config.toml
tokenizer = "word"
vocab_size = 74
encoder_depths = [2, 2, 2, 2]
text_encoder_width = 256
text_encoder_norm_position = "pre"
text_encoder_mlp_ratio = 4
text_encoder_fused_qkv = false
text_encoder_inner_norm = false
one_sided = false
warmup_steps = 600
weight_decay = 0.3
Rows from block 3 of the text encoder, named by matrix and row number. Rows with one number belong to one neuron. Each number is 500 + 50 x the weight over its row's rms, rounded and kept within 0 to 999. All counts start at 0. Numbers have three digits each. After the name is the row's rms in percent of the matrix's.
# fc1: MLP up (text_encoder.blocks.3.mlp.fc1.weight, 1024x256), inputs 0-36
# fc2: MLP down (text_encoder.blocks.3.mlp.fc2.weight, 256x1024, transposed), outputs 0-36
fc1.83 089:595530454540478435506446566574521540463525418554550502456470533538559622516540468495582564572443503459499450490
fc2.83 094:481481570496484568481474475477484451539466549495434549594471457485465357457452515503452512426551482551467559520
fc1.84 096:492496477658570547451478523485434471480559515468505556557510539479512549481539484459576495533493478528563450493
fc2.84 093:450467528351454462582527407548597501488523474510564467444487489517451453541480520549421514474471465434506525488
fc1.85 102:500503548527506567505447450467566509507529547407579485455548596458416638417525511578538500518564421555430522551
fc2.85 099:490473433430535453501525533495424498526478499545458516593476404533506375575474502487429559494422548422548475447
fc1.86 105:496455501587429449484479598509459606470514545512387552484542535514528553396490529518529454440506527556555602485
fc2.86 101:561557480397599497549495468569559340516524445530592475534454474477491493629513508479439530561495443453443422448
fc1.87 105:456556541577483499443465424415444503517474534526501438579456450585436523407525517543508585482523490489449498514
fc2.87 094:543406485461514524542524534591535489480527462496523557465499545423559472591464497468508404502461523509554484485
fc1.88 098:562539575586469525519494467526455556503603626585597498542646477458499568540597513516460436542501492466522447499
fc2.88 088:420423422433535448457546539511562505490406399435419490457365537557501452456458454463543580430493485528549500499
fc1.89 101:498538523455471494495461504500501476595513488558513492450441512497387521461513482499445553546487530583475448557
fc2.89 089:493474518560488508468493514481508555447479462461473456524557539495581479513454544468609434484525477430529547478
fc1.90 090:557487402536402473457442561564526440475506456556548504514522454503543557459575494496541510488467587474537523467
fc2.90 082:475528616527561576525497425437475536529507566432467503499465489506484462568430546497477511518568425520461471512
fc1.91 110:516534529536556521503461559519451489470526574589482539456485460441634480560407594449455428507537444476514576433
fc2.91 107:443452495507460489537561475520564506539546459433550466537496548542420554430588454532583615498424552523511460564
fc1.92 109:461498458461530429504570496446432506519441550414469461494546513502397498515451472487511630540493571467479558620
fc2.92 099:543527522557468583464488485526556527493516430531508551494487481473578463485495533518465365497487465584518431373
fc1.93 098:497410496441550488467536477544411533446576498522408481494567461488497456543516532534518475459530504543494457482
fc2.93 095:558612520571471472530508514476539458536442469507570477545449506545494503465481492475482548561482518471486549525
fc1.94 089:550523466434507493480491487537522503558485482493506531359543498486413513456483578439546626511527547449459532471
fc2.94 107:519486530500496518545475478498567498387538480569493445644407574464608458562576448518494408573464511514447469486
fc1.95 112:576476604570400601540485642508455482586439405488484556502551477422522511574420445553536445516493530435410502434
fc2.95 118:409512398433603388430572310437567516415526576467512444509437496583494456426557535454490565460501470531601478560
fc1.96 118:569457520534458475459522520545553579447531513426433399524607527459457487552497527510519473409528508417530595501
fc2.96 112:453514467467514526573413518470488427524473441576554578479409454564518490437488493522458540613450496568471454485
fc1.97 085:464441563588383397466537532410531581477445461547554476499425467450535505465507469505511568507488548493585516474
fc2.97 080:546570436461554598554456468582446486487547518460496567472508495528443499486572614489462408439512486456428473476
fc1.98 102:540436555528522589478541416558474458470510513524467416400499523462486491467508535475527513595457607666537498472
fc2.98 094:461546408487506399501410518479513562587453495441503571514503541505515509552484472519474497423601420379473539541
fc1.99 089:464403482540533442462527557528496525553445516424520487540477514461489448414506549490460463592539533513526453525
fc2.99 081:567547466471487497501477468493506502461641485578522517448538501553563599552563432512539510423469535466457561473
fc1.100 095:510442526394443417498489537561589499452517659498530454556551482476459514428459512537517518469428553441594457543
fc2.100 099:526537510555546574464458470476421488516486365517467554446462500521539528560494468449484476554495476566447602456
fc1.101 089:528494511486511543490469522449521524553533563610509589483588584542530527515557570486473460527524532454445605534
fc2.101 089:502507478524527509533497534514502484488496502410487410507436397503487482460451380534476513491532492509598416514
fc1.102 092:540465426587398468497447457489592490506524519521536457512540518530555452465539489587540470497428557413565556622
fc2.102 101:528449523386610530534500544577449493523464485508516494509532446551487567544502499425458487477515505613444500426
fc1.103 099:576455575493474489474532440638538494560376479525522536441466510553559495487474451464479449506425547559529495455
fc2.103 100:429527410546510543564449548393507476378629501515470422494532532443479472505537541511514501482601493458499513526
fc1.104 086:544432464464458511510486567615527440488583487507552498456481597521584484515522482406542454537503484445453423434
fc2.104 085:444584540527566471455515474421468500495428457484481481540536465477422538516490518550430547468531526560525607546
fc1.105 103:623511501623575467475501490589503555469485397475596485487508484371478538500605370418389563483510477452568432515
fc2.105 101:384490511399523516504462500432527471517507593500403482492523534596561492510412584591599462483530525526432568499
fc1.106 106:563361516473426580484505606580490443523569495471529488539484545468572427512448528522595633497509457454473603450
fc2.106 099:447590480549549389501482367436505537504477510545515529427522367578427510529531505509416420484514544557556401513
fc1.107 093:532559518594475548517456532455472531476535522521474576427518610496541490414447440512583475474452476556558501590
fc2.107 086:527427458402485392505524499552536472558496468485492511568491402521485466582618566491407534511520500445485510451
fc1.108 086:450456516511494512541510399527509494451502500411422495431450492490484421529536511493482456573496514504545533552
fc2.108 104:549527428464527475498508505503510511436446536586629501561549472542510558447453361572516556444539463500410462525
fc1.109 090:436621488564461460401477528579430483533449443547492425533445486542492513503457474588496542519551448520450581487
fc2.109 083:543360533456522517638478411452522485478548582422463573471563470495480479515512530416476481470419541441542450531
fc1.110 082:463470545454513506485579469524504530429492520499366514531477465540559516495542523507579544491453457476526536523
fc2.110 078:554549432582456474509442472452498476586591490439607512429567519527491453533490473529457457526504469534469510463
fc1.111 101:453466476463458511500520451475524520511474510560459534505519491407558506552520469472524492403593505396437477472
fc2.111 101:530568502485588519520530532486477435450535494452517447530502504563425514467436606526470498589401488545487560478
fc1.112 123:487428413508538519501483534607560450443517410474498472410447528456636480540499438519553538528475475477514520445
fc2.112 109:516553601524442451486523485455431547587486571538507501624546480521356492468541543481443445461539586501440466535
fc1.113 093:572482590469522409482492545648515461413480442591461496561503487519542463504467533449584371538521580509502540446
fc2.113 091:443521391530497587503513486320522555582547535474566473487487467486474513512508496541419594466511396479485517528
fc1.114 105:486433458518474530505394361551469544468440461455556539475523454580452431526489448557558580512518590561556449495
fc2.114 098:470527542551499494455599637445501494547570532522427510497487564430545580482465554501473440485527413453448523516
fc1.115 109:436540514606462467535526385548408558589514473425495444526473528497468412501523464598447535509539459514470432603
fc2.115 111:534462474467584497441468574492618425406460565603497560499460447489483599536444549460528495461495569487507582450
fc1.116 102:509486464519524515632515557451459464423507421422545518549466536543564570523471537517446490503505467549469546468
fc2.116 089:464509601502440499372503460515516548588522576587433502474503465489423409489459542492536517499509519436539479561
fc1.117 095:468344547476526446503467514528423560457536468503588489436449549507429545543462441399511512498551445473437459516
fc2.117 112:517629482534541528480526449479599421489480528469416469484549462506517477436532574571501494546441545542546485541
fc1.118 103:490522564533484423417521528467518488467477511519559510550515533568427490529483470462425453467498555481474519561
fc2.118 097:504486447458579586547550442487454515519530500466444496422422457448526554475514545537559524522505450484544462432
fc1.119 089:482465474575458505461527487441472515539428457526429550522490498566408543476524584529476494529534458600496537498
fc2.119 086:491504526486583466546505528510524518510575562477585458511525516469592521524470490483549531443431507425540451467
fc1.120 108:530545510475421435513607468518440542452509455508425516504561441484519541485434408547432485547582474459600499497
fc2.120 109:504439533554540579483327574544545493505514504527538502519439541476517488538534598468535503420468539549342484501
fc1.121 098:514438594537527518532471507506540541429572536540459366494592450556533458510507517464383458523438508526547507442
fc2.121 097:497543374470463490452499496490473446537412485458564592494384561486505512505532480538583540476543512490415505534
fc1.122 104:489518500529488498407490615438520530518572597401488509450501481529516517488564370546459491362515509462521490471
fc2.122 133:544455495504553471526462491536553407536484464581533508493522521500443558574504518495474582616521530530489493489
fc1.123 106:509559437513445526405492430474441532497490439472509544420527528484504470527598484551495448510552464433524483580
fc2.123 110:459427555496534449572520541526538468466534547518475440519452463547491547481413473464475533465473528515468519459
fc1.124 105:524502491538497590467422502564455515553502570436523487448535516569487510419558500507535557512444474575596473436
fc2.124 100:496473520491482371532548519460540533470488426588506529563432538434556508567480535475480376513565492505416557542
fc1.125 122:428562511552491517460524489489520506580428525538506456489542597541570560498570540478549497427527508486603490510
fc2.125 120:543430512467526453550466475502482484452574472492509505498482414476460438525455470500475514564493538511386502498
fc1.126 101:487496492560526437556511446500526361462420440519474473496506513466490523523457474504514501481473515569548515459
fc2.126 094:539542508418477590456536532537519539518566494476547542500526524500515462478507501423539540533516471399440483461
fc1.127 103:487539461557505482438464453472527423487421579544559524542516583559543465463507523447490503467530474519516538476
fc2.127 100:448448532464517514566513486549473574509522367404411461449473430447505510524457420543522478555464500515492446502
fc1.128 110:551534499501508545518587484561472516552475439482563394518492545535473478412553479523577486482594473534497450457
fc2.128 109:470504529479452473436410517446508505442539539501468583539482473486527523588446478506446454522431566470479526502
fc1.129 083:569425478450497495456517573532432528477534496460459445560503403570476537439493507387556471502484509498503518516
fc2.129 086:446602516530478520520482406492572489526424446503537564460468578426525459526492486622489515536518461464500470503
fc1.130 113:457414473487525405440487526613533485489499468428587631536517516586540483452486477424541495502463452485575475470
fc2.130 105:482586534459504550522524450418507494538504542604397392441486479458412508570519478599429543535545574490431514559
fc1.131 112:522563465426506534546489523374406508473499483541525452490477503503437464482517505567456544526465569424441463506
fc2.131 105:491406523562487470449503500603556533491519528441464503505522487507558599470471514416580485519556442538540502478
fc1.132 110:448505536554484447565434583551442416468558474569587470537504570511674476510505485461508479510503531460425493541
fc2.132 111:559488456472492550459580427512552533530430522480390557458473482456344517469528534539464531497513442528520502481
fc1.133 104:405496518505494494528464507433496475456451492431493451533500453452501476439445594502481424500407512495588514477
fc2.133 104:624485500485524512502557507544504479535553490536502550482497506580512527559545390526513572476596455480378520510
fc1.134 090:472518576507465546514561424528445495413464509475493476494460489540527561576344483584526565568519496516490558488
fc2.134 108:556465448470508468550490527435485508600560484423530565574555481442463400432598494508504483500519460577542507535
fc1.135 101:539481553473476468565494453525504510492615539489545508536454419430532484550618497459543552507422603402570472468
fc2.135 091:492527437497537546462514493476484505518451468508491476396521577580508554465463519585481488485583412537382479546
fc1.136 080:468456556553553406484522507436564586471531450531465505559465511461490527457546408511474478505471562492521573595
fc2.136 076:559560485453455596477479509591455427557478558501559512437537514546507431502473566505511537483518436483486442419
fc1.137 098:489547432488502499511488485541571471468575510429506507451455537392447554508525431480548526474513459484494552508
fc2.137 092:512410549529528512484504532446460514438472454578475531538533468628571491533479557572465477518502532554550418442
fc1.138 095:490524552463511471501528572495450530458516581468574443589462489592536624502554519593446537503484486472500497435
fc2.138 086:498429472557464492536499427494573514521508404545459524441518495400470359437408474486579474498482504533525494603
fc1.139 105:456425508459437543444485526395475508487438515482480517478459535484516491544598533474533550506471476516526399533
fc2.139 100:566522476586529491548543469597506489498522455514499478457600463505481482482426489484464410499535596445533609507
fc1.140 106:448476514397546538526457496578597580572488510562477417522527545481450397605488513448477576603501526464614520473
fc2.140 113:523547470613491477463507462470428440480519481465542577485472468546561595435497474505561425469501464525411505493
fc1.141 116:461573433491461475515616448534560520516435377468517485417501466558487447347490514571569493562524441521493499588
fc2.141 117:565476588529523535435366589450469474522541630552469534554464459413534541626534583444419439455491562482489523432
fc1.142 129:507449468480438520543517534502516469469581572499532513507514535510571436432481476532488561580497460472520513581
fc2.142 124:481534458503509485477478394447475516532480476539441515456521434529511571509565544522564457433497586483441380435
fc1.143 096:501571490418578506494460574446536558543455475440471580487503540548503378464524511509571514487529559457478526535
fc2.143 090:513413532567413498515522409562476459433579508533492445454513480479501653540515527496432485502496447585499437434
fc1.144 102:502506557546565520431475528499596496442433518489525479527497458593518489562508529467435543574459606501578446520
fc2.144 101:466477499444431515575481472464420521557529472543480543447510516391511500419465456524554485420559406526478533481
fc1.145 095:489475475545474558444468469541572525509436485452569401479513496493371576443511488516405577575483542484548478493
fc2.145 086:514548500460506441545492531493437514522581526577418600514496477485642440491501478463581433412504506543438505491
fc1.146 106:559594474425494527415500552503463592433466510478466555512529509521489589558444452559460489569513444481416434472
fc2.146 106:442424515555496453578520475490540437553527499517541469558472534493507378440603588467543544453447584516619546497
fc1.147 097:526458563460513474614506395485512544525472489451470489582552546484482522440427502494479545494495500542489488528
fc2.147 090:522570510555503539379443641476452469481525536535505565463426499497488467572565563495580412464537494484523536491
fc1.148 091:557472525450529509526466554418526558522552558503457473542494563488423539567466481568472430543556523507492483416
fc2.148 096:486496489516401503506526452523484439418482437507571528473493479490607472439515573422560564445399459510530467541
fc1.149 091:574549489489535575509545403582510451505466577463492565421604599528481508386508540534513518382429565591512468522
fc2.149 079:475458532526502467478413594451483547501521407554465461618381376505497492537567452466549478632551451438494500511
fc1.150 105:559496410472552555469451464516497452413542525459653528424512556580492546460453515541454422471466560451552510422
fc2.150 104:456521606553485385523572529466484559561460456557366543597503445449505446573531495477531568519556413589450525556
fc1.151 101:545452490524524411527455485499500513525534511512452412470427496468472563477488490445471474533478468486574523476
fc2.151 112:496582460485463576459479469523550512495438454511547576542517475493486454503506540556502534520496496561446462506
fc1.152 094:493551368401562600439488593540475465495463470521474462489542506473441588585566448511507445534601484504562463522
fc2.152 096:517465589574497429533452395478524504518556501473532446500486552479572434438491524499512553489369526561456555514
fc1.153 092:492522442597506407471503375555524518571531550499586476473578568622496489449633417482449499458498504538569469498
fc2.153 095:499508490366463616545508619497492485430467513496425499507439511410526513500409591507524510548451501467454529506
fc1.154 086:553429469518470518520571473513451478435573484568589468427485512533533543485522508484559507479472594592436557458
fc2.154 080:424547560516521521464411515502530566539416532478399542559493509468463512482473520529418422528605406454591457520
fc1.155 097:559536573451467465564553566607441475511493520408509513412404485574532492440461427504526494531478482490483552485
fc2.155 103:424495405555547503462477487419556505533503478591480544620513477436479471527511532511446518482525522493550460492
fc1.156 105:475510512493496500482516557604480553538563454462503501506566531455504436624519440514456457510473456503594468485
fc2.156 105:539545451493429460555510475405562443471485545534549513457453479511522542367452562429536554504524503467421522517
fc1.157 082:479452512487463474504459471565596489578493458454505450547463542509447456445560542508530437455563527528592529468
fc2.157 082:490539451494582532507534533394414480462513589589498534442520451501543593551436451515492535509478454482429530503
fc1.158 095:511438513535505612476507437419549473528511518463499508515540587539464553552528473349458467516503410599546507507
fc2.158 086:536544408467471423544482515544413551479483449519539553489483411459519446416497511601554541533505598418486483501
fc1.159 075:551495487637528503512542524618421523559514472529519449496514399361502481495593469489503532539568519364557551600
fc2.159 069:490534602438492492471369477449588487450502522527519534448513596654499506493469566512483488426536482585364420393
fc1.160 077:552491529547445471406510518474482490534442491495508456545418461607406511538467466516557460579540540504443509496
fc2.160 072:471500456447473494450595521586458493514569575452512484368466476430500631433493452484509551480529508497572530427
fc1.161 105:535543508571416497488504552537484526472493423523540485477528636465489533479504540484516462496509485538466573508
fc2.161 099:450460491415595500484451450471512442548506554503480526521469422536477464529463431480522550476462519434535449538
fc1.162 112:420468511519512520553519414422538496443570546566505522433593506392531522497526472536538495458516567395428477527
fc2.162 102:593523524499472474461435621560471533515472449483502523576449465585497481506493554496436486535471446579582493455
fc1.163 111:341463530552470430531440548486455556461541517405497525532454489484547485501485571557469461508490521512527507504
fc2.163 111:641553492461494593435552463522543460530411492596503492530524508527449493527476470468542540459508462468472525472
fc1.164 094:489456471557543405499492580526438390466484478455529457434519479503509514431485542501520523449445474563466496432
fc2.164 098:559527498496452600508457413508550564525541533535532541530490519544467491570523457532533499558581493434558497561
fc1.165 086:552409494416384483525477584490515490523551427502568556449433454500563480492531519532583530484539493517432552477
fc2.165 076:464558507579595519462564412496466483539499528466419462515569518535492514416484476492451493525455548459555425491
fc1.166 099:521476487639517542466481493537534491492485532485471424480538574562551440502524506499529411488428555446459571485
fc2.166 125:483499477352468514558533513491504510452453508560596570612539459482512532588496459560452562458611426563468492485
fc1.167 107:528483465548400515410530580563567552476438514492474474451461410449443507537506489484507369533474472473482467479
fc2.167 111:471500498463622525582488451487438402499556461506504550504543570522579469467488526460454645469505520508502554530
fc1.168 090:463614541496527502505504501528481439541523456431486487521543525468450453551597489465476485515563524485477519479
fc2.168 089:527427458545525483490454547438518587451463488553522489465465503516538554419458530516529518506385455546535437489
fc1.169 100:535466511531458552480484497551513498515545448483518408478554542499461522400467545452497543502485556531411452510
fc2.169 102:462525474456515503507474503538499511464461535492460595513449489501501491589520436499529499491496453469557561499
fc1.170 111:502412560545480472413478498654503470489549470444529578432533505500489397477547442428505458481460605532591540445
fc2.170 110:468617459465510491552551503348522512558498521606478401576499500508546582520484542574535559514492435449433498528
fc1.171 099:490479505452482413404569574516505498436492440442469615488503563486513493456570564464533465550601525538586444528
fc2.171 097:514501495545497583607434431484473516537552525549516385551541461516487534527430398515497519469444488429395568521
fc1.172 099:485483604433557486533506573392493582420621520573581491452460513509469556542475513454482481479585465529419571472
fc2.172 103:540516440561474548442488438565494509564430472471367503548520475457437450465456524534567509574429564520582502548
fc1.173 109:455516461567559469440521577553424480473555419511529550485623513525458441599449539523492483583538473479584504486
fc2.173 109:518511494430426533566479493460538514540433580471443480526410432470553566386506447456494514391417501568398478495
fc1.174 101:558548391532492425555479426459544465554479488499588453507509520576521505463521480453504538457541432510605510555
fc2.174 092:445491623490494581431490593526440512424546493537394516516469477441505474591486562561514444524519553553407508428
fc1.175 101:489604472536493456460509501430439457481412499509499582476409527450492470534474455534424534515483459612476543472
fc2.175 102:531358513510471502520492551552504558517584476470479437554579499525522526472525569471606430478492541388516431502
fc1.176 097:474462543542414570473501521493557458454555510535520528600485551571589633474466507457523475496482457495434556469
fc2.176 094:550511448430543438550471489458464494546496490512471513370523439441429365505551493564469597492515526520571443510
fc1.177 079:465489393532544432511435467539450487468550552476551453440478467539527539447527492516510464460525433557456474625
fc2.177 101:382545607427556480539601466528524496450447498513479585565547484535472480550492410565497512543508474492531536412
fc1.178 081:454523551460432509553560433488521432443485466462504581470484541466494501531469464498506426550539554537454519413
fc2.178 095:533468413521537532419373484496450583539487515605475499504489441517377474457486555508469550461424418510524483508
fc1.179 116:531477528546518471500535474469381515493575497443580495511470503476519514482490517563487503512492523396472443494
fc2.179 112:505541437457448570518489505592599470484421538585424514485555514550406448494478469428495535500494496599509539546
fc1.180 096:483469463598592515499547439498440481581414458510454471552486474495481564486576517446567514549570475556508474512
fc2.180 093:498534495395436493516420555532548576426590518509505530498488557473551459480466462519440470443475524477539491509
fc1.181 091:552461432458509523482466496516433483458592481512542439404575501479395502430545535474563562527521485388487504517
fc2.181 092:499572553514448485495534478484501509512460558478463511624431513497564482557473482561439424476502522586477525526
fc1.182 094:509525454478502505536536518437460550530465492478568545516569500607341505425455515459414486510520493609494526417
fc2.182 098:451475537539550440506517448523520434478522510455476438503410453413617486597499489540563542501541507454537499526
fc1.183 081:483529445508538490589466560638451532560473449506473502524521458535432504435455514467504530581579437507481427472
fc2.183 090:469483510433449463438525465399474433458582537534505489529543553521554484580526494518536470478441577452461620466
fc1.184 101:489505527487560575491497593493500579512445452528480584498440462490571492525492562470563592551546520582380449546
fc2.184 106:523508458462403453478455463516514426417590532510560408481573568495468511429469486552437415434476421415577593416
fc1.185 120:501571452525483472446429456545429501536546487502544538477337505502459488499527501519527454542539519564591560595
fc2.185 113:483429566540459501582600514460589514498477481471485441474673518477543530474448481436500540455453486406439457428
fc1.186 094:403421622433381496478458459550481501477443415470440596517450463512509486465503483586470572370487529421525598391
fc2.186 082:603583432601556524500464602444512482493571589493582421485532553486512531513495511448525389617518477542471404529
fc1.187 106:528473547504493498494478430414535417501524503588569471506547489502543498540502577504439536415441567550482597513
fc2.187 095:472562438467491534571513487579457537507455558411410515441452479489459471484519443500498513603514452447528431473
fc1.188 100:462522551537482464535439610489497489419455540496542559495566462413489483477493583476425476518470530396516494605
fc2.188 096:532473504481485501455510470544499500554516488517473477542446548613475502536502428531536539475533485631474507485
fc1.189 095:481338464520453424504490540474532501477526489485511549489499489466500463540514457497518482530525528527612522446
fc2.189 124:539555538557565545522455477525540464484522464522509451531583485543504443478538533501560551439487438480422527488
fc1.190 100:529462509501518431489347510534504472523539486483544568501515548587484579514483467537588501575468616513562494438
fc2.190 105:466538479511479567472665459431508538517471520524486426489482464445481406513523550420419525435498407455464509574
fc1.191 098:570542508577542449476469489479468581476486591484529455512528424526474534400446531528486441492483523546528390516
fc2.191 092:475454567494462541507497442499513463541532423553505522489530541455543431592581479469478566439535518487472546546
fc1.192 107:549547445475563478487490535563442400526576564431483449500541416514425470587479576502503590603564496596486417496
fc2.192 107:461455541560418562546540485438543556432427401525504528510502568478567524401484395485468403398434533394520555493
fc1.193 129:556431526570489483471430526507513510438457506539580517605482501449462555473542507527509486493546435511556488492
fc2.193 118:402543466475509513518577490561478458527565542546441446428523538551510460553465458488519511449511528542444524533
fc1.194 094:463521601554609473476493474427474541558497482516547498536500431463476457514509514442546494563547595545460426566
fc2.194 087:542428422435450550488488560528549471455515524526466508513489598517544557496528494576439525448491446398543558444
fc1.195 105:453564503454446468546453439526611562533461482519553427540531529466483532479545487442460505487440507538515432509
fc2.195 101:546440531528505579495565606435385481468575529478449529498490500564532462468438532502527519515538533474450571520
fc1.196 124:570495566452538506517577474508401557528455557522547554528430517386449545592485552521620432484582514443470472487
fc2.196 116:469480437560447476495410500506633439471540463484477456479562480623548441417490423491387561503430483553525519498
fc1.197 113:414488490566540451552534418455584494542458421514539448529468513505520455368558558618433531553527515466500460565
fc2.197 113:605512512486456558451447592520411503448542562492460556449469478489501519584469498427593443418508535521449541456
fc1.198 076:547406540474551550512494540332474518512590460495474551513433436462423543503443492503492667521480515466468523509
fc2.198 069:484555491514428464499477497654500477516472565527513466544549571572565422475525496486556345493498526487517459516
fc1.199 091:490441475438508531509523458430478473417582529480452451522574451550578543466499521387489478547521473457474517453
fc2.199 090:504514511542454491494445560542517524571431432490566557519445519463465468557484427639506497474471481576477467517
fc1.200 112:593450537434548564516487362516479536489504470440431472466432426519425553499499509516505597530458482499548464560
fc2.200 101:412596483612452451503498618498510483516494505504543514555563577455542435504504507485517399512557487482401531495
fc1.201 091:494429494487507536490493566501536473454539497593477531476446569544601549510549517500579468423492454479561473492
fc2.201 084:552524477512524432503535424520473498581441476383546513553525441493455444512475454516431499554493523514438507508
fc1.202 090:544505451428447521494452551510482535553410462523556470509584507501566565529484545482532535556511506409676486498
fc2.202 086:460521548565551489545593496490543474474564549467439471496437454511495495505544518490526499481499532526319486563
fc1.203 090:428515500525486462463531508581436454514615524439427455524480520530562427509599585503511377481567532455552411534
fc2.203 090:613463448481523552480450486411572527470420452525589539455533456471475552472427440478465621522474510507429523452
fc1.204 094:593499541476474547523472590607420504429555540545575477528463438481529535360474523432503477438438557463460439443
fc2.204 090:422464505510482421480527411412570468532494458474422520455527569515456523620511419543533565565518423546610533559
fc1.205 098:489446463537552534588417518489441519487552506519474459558469486538498532439487499501481500428520476518589537471
fc2.205 104:513504511465468440432558467518523520474457416529541546455524536499494509579570492482549508592507470494395465457
fc1.206 096:464478535558460511486484567441481439405528530443442396429527544531461514501554486549469563424464475475463610422
fc2.206 163:487530458417549525531486454567541613580507492582499617521446448503450517489374547446538486559492508554510412550
fc1.207 092:507526455435559451504491518468467530482531475466578549497468415432498525503562466446528559452574498517633452457
fc2.207 085:451511528542466556508538491490546466511458468543435436499555554560506498545423547551496481538463524456403547504
fc1.208 099:492468484453567469570519505433417523490463502494580506413505597483532563427531532529413456570534560392519477499
fc2.208 095:520549498512425474490492535568573462516547492497467451571520426535450465565499481471598588409458446610480510504
fc1.209 100:485444549513497502553563543545473532491534452495548495580523605430579439565491481446416492468478547480520432448
fc2.209 100:567469448510477470470435455461469486484458537508457519464456426550438555459533493530592525546555465501512567564
fc1.210 114:532478535460584546513495450536406514525487425558508584527542501504509414439572458478470559483469489540614470566
fc2.210 110:492558521550461473485493534467544513503496571496462448485456534479495555536453562511495451505538495487403527414
fc1.211 092:443536540576471488474573550460516566542448525484503502517457479480481530510479491543492512572623446537438488435
fc2.211 086:548523481396554509535402469468420443462590464440523452488575556477545482500552550445542460417398581460488509553
fc1.212 094:600453467500457576590541486584502538426492482558480569511524460564420473533460527434540576509451556485489468540
fc2.212 090:480590498481518427432447496458509458607485515445481423449495492443578512401513462538484442517546435472529544434
fc1.213 104:575459531520425518542520499432563489499560504543408536492459385526514481482483584589475465434440445607511451566
fc2.213 101:387523466495600481489462475515385460450454455477563429512534554409437568523489377406558536577554547423534575438
fc1.214 108:530533510443456505435552486410498512530529550606438484545539523480543480484512485433507591464472544486525492582
fc2.214 097:502468532554515513586473475581516494471436435421578495484473496524493546519493487557493407467516480549406511411
fc1.215 093:545600472471547446436567499396525477493489593462445502450455501473476561614484474558516378555549533524529430487
fc2.215 092:472383504512463546528422497552499490504517401553574501558560528507554468429589574458494605443503492425455569545
fc1.216 104:479528460397428485508514568566483489451452489340446529570463464501569511539577560477566421427452573445490491517
fc2.216 104:511476510584562500501496482500517478547619521639542498414555497542469477489409492513409592576537435554463489465
fc1.217 094:540468538543570528533425496465486540516493547523476507528489449524497517540515497547563462396598536467542409530
fc2.217 088:475514425454511496468551437494510427482497466510545494467513532479521495453454491465465542565384457576454566443
fc1.218 099:582490458514549498488476474490478476548564627512447440497446567555408473509494490501558470524527497504494505542
fc2.218 131:481467460520436503520486529470497526431473443572510450458540518435552484548489482520517553541515519527446529468
fc1.219 109:536429553598515495472514515551474537547348516545537469481448495514521544543468479527461459548468459457548486436
fc2.219 155:482440498514502501473485516481629533504458468468509498519513448512489496478578567548526361496483445510499460502
fc1.220 103:542539473421516449591416556455488553537564541567522458493518507518587506486543553558481460532492497543430418544
fc2.220 094:495471533631473536418598416518560457466441492418501536494514508520430495505512455471518580456509540376561538516
fc1.221 084:491518557573357480426493501429551466488481499488583456473489560571485499489521496462557497573538490620466541470
fc2.221 083:482526457468581493457551514575398569537489570457503503369476531544408612412491470493451560530539527440594403562
fc1.222 089:559432456515485583470575571347497429473439421626509552577441439522546490526525525489499531509543492420504502566
fc2.222 086:467542521542495421566446477667496557532570581376488475426515562459466535466507489500466523503451497595479484456
fc1.223 094:519450450592489524524546479550478493449454499455495452504467513565498518549459437525485527611489440544552460461
fc2.223 090:500524578476515527479460506436508519505550470561455530496527486475497486438490492445491457374489523448446537566
fc1.224 095:451419572514458437502587481504499574503548501575506526583454539580403448518408416552520585478508469398571413513
fc2.224 092:521508459464561562501419546457491389477497528461525489423542469426609494461546563454534406531490542552432552505
fc1.225 099:503371451600524511479592514447463496504567501516519545561482640493440479485446535460592524511414559516457581533
fc2.225 093:486538524401539479515445514548553482499418534475500501418480347497549526525535505554437448469591461505571449480
fc1.226 112:520483501423489519474484446453566488505480521557551579411550491520495547496469407513524512519562491422583446537
fc2.226 104:486508553579484510526523536518466522480507486471433368568435532487481509487541557511483509483465516558464548485
fc1.227 083:472432498565478506522564500480489561508489485476403503560519469422490531571476592438558495484372430462510457509
fc2.227 080:524571476427463547454423529535486432444551502509584469425481484569488461452541457532453504517637589532472574502
fc1.228 097:475566459532528435528437515469531450598508483538564436470437520560514422457528496566478479485412450505505386528
fc2.228 102:552442469448535605483525488498499514411501522469435543480561477463488551561502523406536518534530591479540558472
fc1.229 101:396453448580536495495608441479553519469565542470418505439425481477446600480581470524461477442464532504499486535
fc2.229 103:423463524554487403473481532589475490444588526490552470390506502530472493518437507486557612543499537527448530530
fc1.230 104:562491402587520432430573478503507520446477465543549526491410422535456491443466493418494490480453521514479533514
fc2.230 105:460498547423458578530445538518514478549536530447516498523585582438528478513566511558538512485494483534508476489
fc1.231 092:469489515578509449521431489505496436349556488492534541511465559528432528469517577458530448492529538552411475511
fc2.231 087:512551511414484598449533455442488510651432531528410500481506412470544503517471463588448568482507463435542549483
fc1.232 083:419541469535365520575422538470479437497472552397541518464489578498414513486515497624543399517551501492562547542
fc2.232 076:587502521483623468455566475506512538502529482542479545536514443504581515477476572379413584487444446518455464452
fc1.233 101:534512417476574519458449550464564572491539533507520557492452544542538427440609461429574448494455490496483448459
fc2.233 091:493480556512441504572565485516435434502464467480490419487550471457482539529387498580440491482550532502508535549
fc1.234 092:487522476536464516544517576465550478495378521549486580525481540486552542473552524474453471494524570523472552566
fc2.234 096:534502476470559492446393487492492480466609512434445428432489477478502558527485543508572557517479496469477475421